Rows from block 12, named by matrix and row number. Each number is 500 + 40 x the weight over its row's rms, rounded and kept within 0 to 999. All counts start at 0. Numbers have three digits each. After the name is the row's rms in percent of the matrix's.
# convs1: 3x3 conv (model.blocks.12.convs.1.weight, 128x128x3x3), inputs 84-95, a 3x3 kernel for each
convs1.26 098:591536488494468539516501465484472505512462507463469500540480503473484507471515438471442482508519492496519531454504530549518459490515540506518460479523462493442516440473478500515475477496463432479434556516516536563469515457490463474518511462461548501495588531592465464493520482485530527472480516529599470594462515467473504594
convs1.27 095:537545477526544456544432510536462566535449553473555477560483507439576478463536498574432499491516494426548553573534512535461494490492551493471564408482489427523499519493449565472504506522475509517498576483471521560530525540468533453501566428545510538505534480455574515473456491424518471460542504490515489513467506421481505512
convs1.28 099:518507541542535490517459565461496548480466513552506489555485518566554497522533512500513476482470487512516490512504574575565482499536483506471476475478489491508531443554461467426491527477461464499555473491504456451475447545505534533518470510528492491569545498396378456516540479510473507565470513483519549521526532527449476439
convs1.29 104:516470504516555524498455534499495550504518473421481551476519508435535540515506462501495557547499462467490530471574512458532520551444513473483495459502558508521469508460494535533434453464557483610456548475468493513515446586483494515509469475466542470518502507412448494506475464534488459530457523484503481534479479566526540468
convs1.30 105:485531527543468465437490498555451494457568425520462499506523462490525518469494510553513490508569543523446504553477519511509520446492450488519490481465486458544452547471598508486456521515521540487482548464515474543511521462592541461467448596424563505469516440476477507554517486499517495497543550532503506448513541531556540541
convs1.31 103:429496479466506486515497454475502495483446545508486570584508520474558474422512485523504475505550560434532583519567427482482573554455424514520457509484483476494480506448590531489485513469611498475522534508463537501511557483503498477523507476509418472606547499475528468509541430540462518438489471523557473549456501498528454538
convs1.32 104:525488521521439479498478428504519460468501483537595507543509522472552451475498437501493500482538486621420544464502454462502486490484485612509432461451516509505522531531483550461525502497564506464545535498502463444524549392509458465523469486530565448477556489470446522577491509524467421466455507487451532515465489492575468511
convs1.33 094:513558533457474449546526442651522541519478474508503498463575552477536495545527453544528454562498445467596459491461458528520518502456549547559521483534558450487544538467455498467448509530386504542517485504545455419522469528457467428475463454475439544505565480512458448482471604555487470425519512507451508457563455436509538510
convs1.34 101:524488417541477612454537328511515523441489528507428511517446537526518541511462381478541433496494428502454488482528452469526480481493477498434513472572509515464454539524476519444502473513450530509617530404481468492528456458535489452550466498471499487541455497552496520564499375573430510607513522456480511521510505437472476512
convs1.35 101:491563452462573427492470566417509469519472536485468523527520495484549429520548470501553479555487532478506483514537491478573531504473483584572497494455544452499462599529477540518470480449483561431510556479520557528451565471451480478483503489497465503496497443540479497515446464494489528439518512519543448500561492515541566504
convs1.36 094:531526506533485423539476536492537480467504448464476489494528539537498523478501557569543482438559556487531492619444488510543466479532527498505524462492496491469466527494519506490483543490502454423447513534485497550455494418492506512472474565447519563470500485481562584413444451416566505500566462515568429501509530571599487551
convs1.37 100:524517532571493465474479518531553492454449490530530538600459430518516558519496517522464533497489557543539480480495498500557474531448472573506434409470520562473487448474527579472442504537455507532443496486526506562455429498491460530529478490467459537520521406468552492514499488476506449517488535478589467409543498497491540470
convs1.38 102:479538548472494535516464456623526467391568469525456490495515505461555570461520491525521443496480521460484432523515497528525512488574534416543530517516524444538441519466569502470539470518442514493514512527482528487482493470497571553461518548492492499536503458479461419516481486514487464536491528504530468495509533509444472573
convs1.39 097:574494504523508449431518494510487495494532482426449458507533491488566515582485500557550451493500547434537493483455513549523470502470490530482522495509481484534466487520468505483514472472538406545475477392494543569556449527550479472516509494526478467510535441529544598558446499455475464504530491525611552472508508531503462509
convs1.40 101:485501504515523499435559523515465494471514536557470506567437566505570541417559451481502510478513529469387514513493518511505461472459611515488594492506473499486455537564441464527526480441439461564456586525520540503502604576491489495493521512496520533439480452491502461459504521439453525480521484506519476556458558464502558464
convs1.41 100:477578456441456499552493511591382510407493549544531442475530473498603488506472525508478502501525499488525477563497544521527515467457541506458452470484512486481507540536442542529496501555463498469536512496456475531510496494441549463528469464552464507480502477523525461485463464461464481454483507510478575502503542551569551464
convs1.42 094:471532540505568433475544487514548432517515531525458504457489483512539450435611471495538468558503523476515459579536445574473521501452437501468471467487515451576389536454515552488530521464515459454505447452479424460518478491411502517517466498491502546483469443495474495463514445506424472475580479491472514511507480527561581506
convs1.43 103:531523497493445472427499483488471545466492521468543488532434456505513478430479537524443529414456471514500540426478519464480495543511500546459449472526452521514549464602564508479501549500574471495535520488484522489553487450458550561478459488520504548481444527469491586539464474432546505571515504508498504494527499558462492575
convs1.44 102:537470536432510436514547503528415483548517491553426508480543465537543462582483507499453448500516523660513466547510499509486509536591479502541453457530469473561448546425443465529470557498488443509474545476524527446612490458522495520485548461557467482517601437566450434513522552454567472537467510584493482481447478503520577459
convs1.45 098:512498528510526506441531427451493508498459549552447506496486458536515549578553561490486422550493571540428489506498454487526529510495492477568429497485533540527613540432472526527471507460470477467537538527468505453465427429459518532504426577466487522522514469475452526458514423529440537470500512580432524531520475499545459549
convs1.46 098:466485507476486414523538584456474507524500506396483508448550469505472459527492584451556433543570589491500439518457548549484553472488418565476473594466463474529402534492501511514579522417515482454419538419485517479518502496505510458549483453451439512519434509545488457548488496508482541497514475507493523418527491526496522412
convs1.47 096:611519521481490513443498531458469506455503537463527477510517489480512498529489526503564558476523468460538477520518443462455543506489460504498532491467411543519598486496531501455512498562468476512495488508528535505523481481473507486524524492477490563474488543470522489527572427469539475473518440502520452439525501514423502491
convs1.48 095:516525535564423504531545603510556480472502492536490504532467504518493494423556566547526462497462533577521424518546433493479535530554489487474535525519473470471536469506490530526516574588549534456524495476537497465433502486481596494454553483457505463521469482511496520468403512491542482519469587496525504546505516414540564450
convs1.49 101:489540451508499489476556476527459510545472483483544551582521497468489469484505486470535500423464548520538525474478601472520472599454546515483422417503451511468557477558438538452489516529497441461420486530522488532540533520364496606583532432494474456506524508491438455549522557422478479489494532462624504521516549530460490477
convs1.50 097:605474559538479476445532476437500533452452514434465532587501484471533519509543538521556534447514515503487489453541502529503522520467492521550484515454524454530524495540519519463440466474586441465494475490487496464493522435527467516558536468495451490522450488459519408558500442483539564463509446515464496546470510521481512583
convs1.51 103:500507491472535470462500417530474524455491506526439569558522521487503505556501440448496566483509482426467551507476485502584433521518512556478497462538480420467526543454544529459540482488486497492515600454555455473522549540557530511464441516505498489532457457546508447585494506476469447519507579447534489511556493489423522485
convs1.52 106:566534470499534480533505507428475536396528519545531475546530458504578471524514509505547532584460521526483493521485462464529526481504533470469517469554486526468459499501560469488489516493545510476511451428548499513418478465536488556442522497504534541516457405502465511437513465428476447530506501532548488451544530504514480558
convs1.53 098:465531546493527562461515511502529430462471518527465503517546561493511440539556506527516543459485544508438543523525435457512616458450614445585489489473492517471494497497501501530526517552478477468507552477463558526486522471515503515494475455479435490560506595416508436522470411482500545434494473518531546506499470498466515465
convs1.54 100:502516484524436520519588446466490540516506439484472456548444566486496504502509502491482474453556442574470506534519525506501510519473523535527472461495433510511482521545517556476524516543533519534544507491480523551550507510501497521477513527508511516484469508506502483478578516471499497514483553505532519525449518486466461462
convs1.55 100:572514520493527430489538482457543535409471536533526534504496605504583396524431567490577478426504594550402437541498470506505654544514447447485605493469497509515442475491497500525499481519447497473524481524482493483565526459478459504543472510513446551536502473520495468529463513529494542481528498541505495483446494522509502556
convs1.56 096:590523564485504462469517507526523453481524504479509459544571473526482488522482463554494529517430515446495504475531487522479571464628461451462440552454489503466484484470503437542471470470463536507498426528497508493451532477539550447481462520492473507552462486604510480414487530464478502533492492493492516515464495504479509504
convs1.57 099:508515512530473494502638412453492456577488500535450493521489497505494430473529459504519491487485493557501502523586527479440504539465525502536482474556408458451578482470513474494535512491536531465500503443537540506523559476505498486513454517514482550461432481541596528536561453513487539460519485481537419531473441489498521459
convs1.58 107:496556471468468522476530506545531438577442530464469500512486551549502498508504549557418523564549466519474463561510519458428476498399493527533468506521474500493507503421533526498633519488441562516432504532535447563578550444444408542534560469546493486542502473450521495505548460537505556494496484548537463540484529501499494419
convs1.59 097:500524432518484459565540508434534433442578522517538492547505416556515471574524457506587452497529450493491574546484451515518547517478502472517444436504460494487495544456561518442541493524474480502501533538530552401531522496525504508474495457505415585536499509509424517599456440545501472458486490464558560534564490512442480428
convs1.60 100:483498524472586468484532443496507449525517496497466503470518550563551472488519452515508506528534566534534492485526487593522495426539505444545468582454514525586461505571479478483475513479460471476449490460531419418439503464439552504468451517490515493462495473487426481569514512404463479540506496474508480554495535573566505558
convs1.61 099:493555481423478531500579491472435514468530542436452529507559447409478545569563476515486539520508661516475484474488507522535513539578539452445453465462534528484515520515470486562505480543488649488464487568546438522481546481514514516469494464499553503509529494512444456410516499456457496440496503494472542518466494532428544476
convs1.62 103:547509525491446532445459550490465617487476531500462516499526479537420526446559573539493502476483515476460528488544506475516504471545451402556527546454473491520458473531436507515503496412511476494491532455467537569560462469544543474509556534484477491594468455470455489527461504519473479506492552552530517539419488515520506481
convs1.63 100:540485579479504576556559480457439481405523492508522508500531509446476558576512452476526570472479505492422555508479542536515434521487501458559482528487457520513506538473512496475466464499462515455446433428528476484464619442478523405499481498519488486500541519476476495501527445468491494497497508524468554505524483480484471509
convs1.64 099:449540491526500433552527611496474473538481521561501440545531517496452424487519584522404505460517475517491459566527544484515507475486464503572508486484541486526511436455497480492576476531541462461446492544508479592513483526439511492420477448534539502497458494508551541470560604467470512519556488518525432442485466461409529500
convs1.65 098:477529494495476518447507587589485528496456517523552470403566540516465448518479579557521453497460532522538517481454539538521521444596452487514516527517459481542483493479470481554472512479564499476498466534495554567462507473420430482495480561444543500546472464417591457486526469480434538533518525456513473496479532544459473401
convs1.66 103:495507538527489491603451482513493535457469476497513456484550512513496553452452508479513457482489526539473474505433496516489599491591487515441465553459485457542422502525509522446499535423553495534476460547557555464493525502449533537548549470448521489520493458467655407464545544456571508529508505507480522507519480537497526537
convs1.67 095:451562482506525408462511469474525563468504483504451443455543525522507461516513506437579504493545467403467476611486397590521527563447476478507463468478501528487493482510516512514463582447492490450553458522521550485501471449484497508614488499494492508549503520498461434489524486501462435459535494485480544493496478508529502479
convs1.68 104:482540506541504503476525490509475474549487473532478458503509440463518520501541558493501614516520453532415538514548573490530426442475601474562475487491507534497500462645502502531395515504446517554504529558436536451433506503470432521476494501496543510482454501467518496445611438412453481498489516546462463504439547464494455538
convs1.69 102:556548528477551506432442536574451521562494464495457474570407545451559406480514462479507518557483542483520490485463582511508512466408532484524582461528450499422495497505513503499592496610548492529532528512539491550503532594526446517530473455479515529510491514579492517482499531608475563503484460502556485439475498484481512514
convs1.70 105:482538473568441486508541536483568445452591491541437473530476497486534473498471576416579473494501510515487503439483494534497526573451529463419579473394555532444468484488531552445550555462445488552411487527536504480448463493560506481509531545465526448512483558465472468402559498469458511507509495560487555473547519566507525500
convs1.71 100:563478562538507489564538418447496566456466484508522522478526476532440510513502499465493477548446505512564525569473551470501447510509495458486443487494438478429550512487490541456415491473545498536550463475524488511491465464513454520486461458525476524474498489525472550493466575475566449528494460553462524506488503567489444525
convs1.72 101:497554452441484497503530542511451451458444512456510554443528545480571463531531550527539475459576505497411545487493481530500492634438481472496502404469430555534469522492532487523526463495459438513503557477461492507514571446439551529446522440527523470453448523458475456592511432589486465477514518482509575536558581483493499524
convs1.73 100:474517482555509492506508491461580429544418565503576450474461474562487449525474562558526408521492525480485511526568444513531527479521474501552525499458498512503512527488518521473521477503485442501529468465535577560459439519557505470398537561511517488512450523552546525501484461437454456471473575482495494514550536462472511450
convs1.74 098:475574516561496510449466554644546470443488488482475453558461475562577549426497564563486444540517494530548556556529473498494494467408538590478588463522485473445518508511478544418416489573464496452476481471445583508489433455578545462451491490501481505476432431522523492428506489519566511468492523545423462461512489487546563471
convs1.75 100:458588526555467476483578406513495540468523521485484526511490481448489474421569446499539500438514476497422507503479499534523431474528509499415457463461488445477510473593545496488477545469431475459510538515476529489478447508541495536517402525491446516451441537528496507518485405518485491499468570480494531535519582524599528472
convs1.76 101:552495494468527522414576562466528528535476494461460492469448518479507493523461569507513560538484528474491473471470520467446519424566531423412561492470527536473489499483554511515484480478494466495546545491579579512464477462509465508543480506462520493558550458520504487456481489516456496537501516527520545479379583471465458552
convs1.77 103:455497569481466492471488565419509471534458546494542504466500540508441449485473512420527574437531496541531508489474500482514507410535492427475491506474478495499459470545476515543422558551546510453486486480425557468499474498452609511453515473536530496506520513489542472535466471518504532484421479553496511499543486512481554441
convs1.78 105:491505465513512496502515488468478526519464469536517511494525410483508564511494469557469527478517447555560449547544526504527502535459456444553532410531477488498431512489521497457435497529571557540466488488464559527522528594452543480457450535516478512565449467490564550515437537392497534544545474489530484495510546541506513469
convs1.79 099:507466565534479490483480436503449489468535520543544475504552450544517531480497525521517516540545507491430460456525478499496521522494561434578554445422601535477483495538461503570556514424470548496543521520425492461478522431539525493452526568480458487441495526501426447467556547533495523418457494571507492438575503461514504554
convs1.80 104:473520515473533498578440510526508473470499504481454536528444545430541501555463465496471517484520483515544492544540517455454490453519510494470481566460539464593468507515515510477471481447523601463500520588482458608577614429548470527523480552457526529479579486490510494489534510531491494430533521450459493511459532496552467477
convs1.81 093:515517499496531453551430499479603515459527508479524503490470546519527442533495514536525464399556573447528515535540456589470525478520504474435575463491490546474550513523508480524496454516533451589509483489502461488532463444550424553507473463486467537477473464466409547542485418624490493484470491490493510452526452557503511492
convs1.82 102:508460537453497501499486577467527481437499450438426522461451523463491475509525499548491485464532538498553517473501437490477507527523467486488486498519532573492442504493538524495571525506435499505531474516518479476524520454491588511510516515477488504513457511461474490441478459601462452485466534417501496523450515520560517507
convs1.83 097:576469469460486508512525447577481514481522501470511539554516465458438534557526474571499511500470501471568546529468540545473452486512558564596425506452569496485484521483510544437463473529495546529482570536486451526493544566419470422489496511479570473496559453537463489472456565491464455521512505485541465498483539475525573460
convs1.84 103:490467542513567545473544448449474528532460525442495423486438459516521490495512473480470502495503581515409510479501548533528480450471464509478447438471502499533562521469513444514542482497482542577445499523550485469454519509456441477547593518599481492510494534483406454502574531489512561493510481586495474437528510483548442516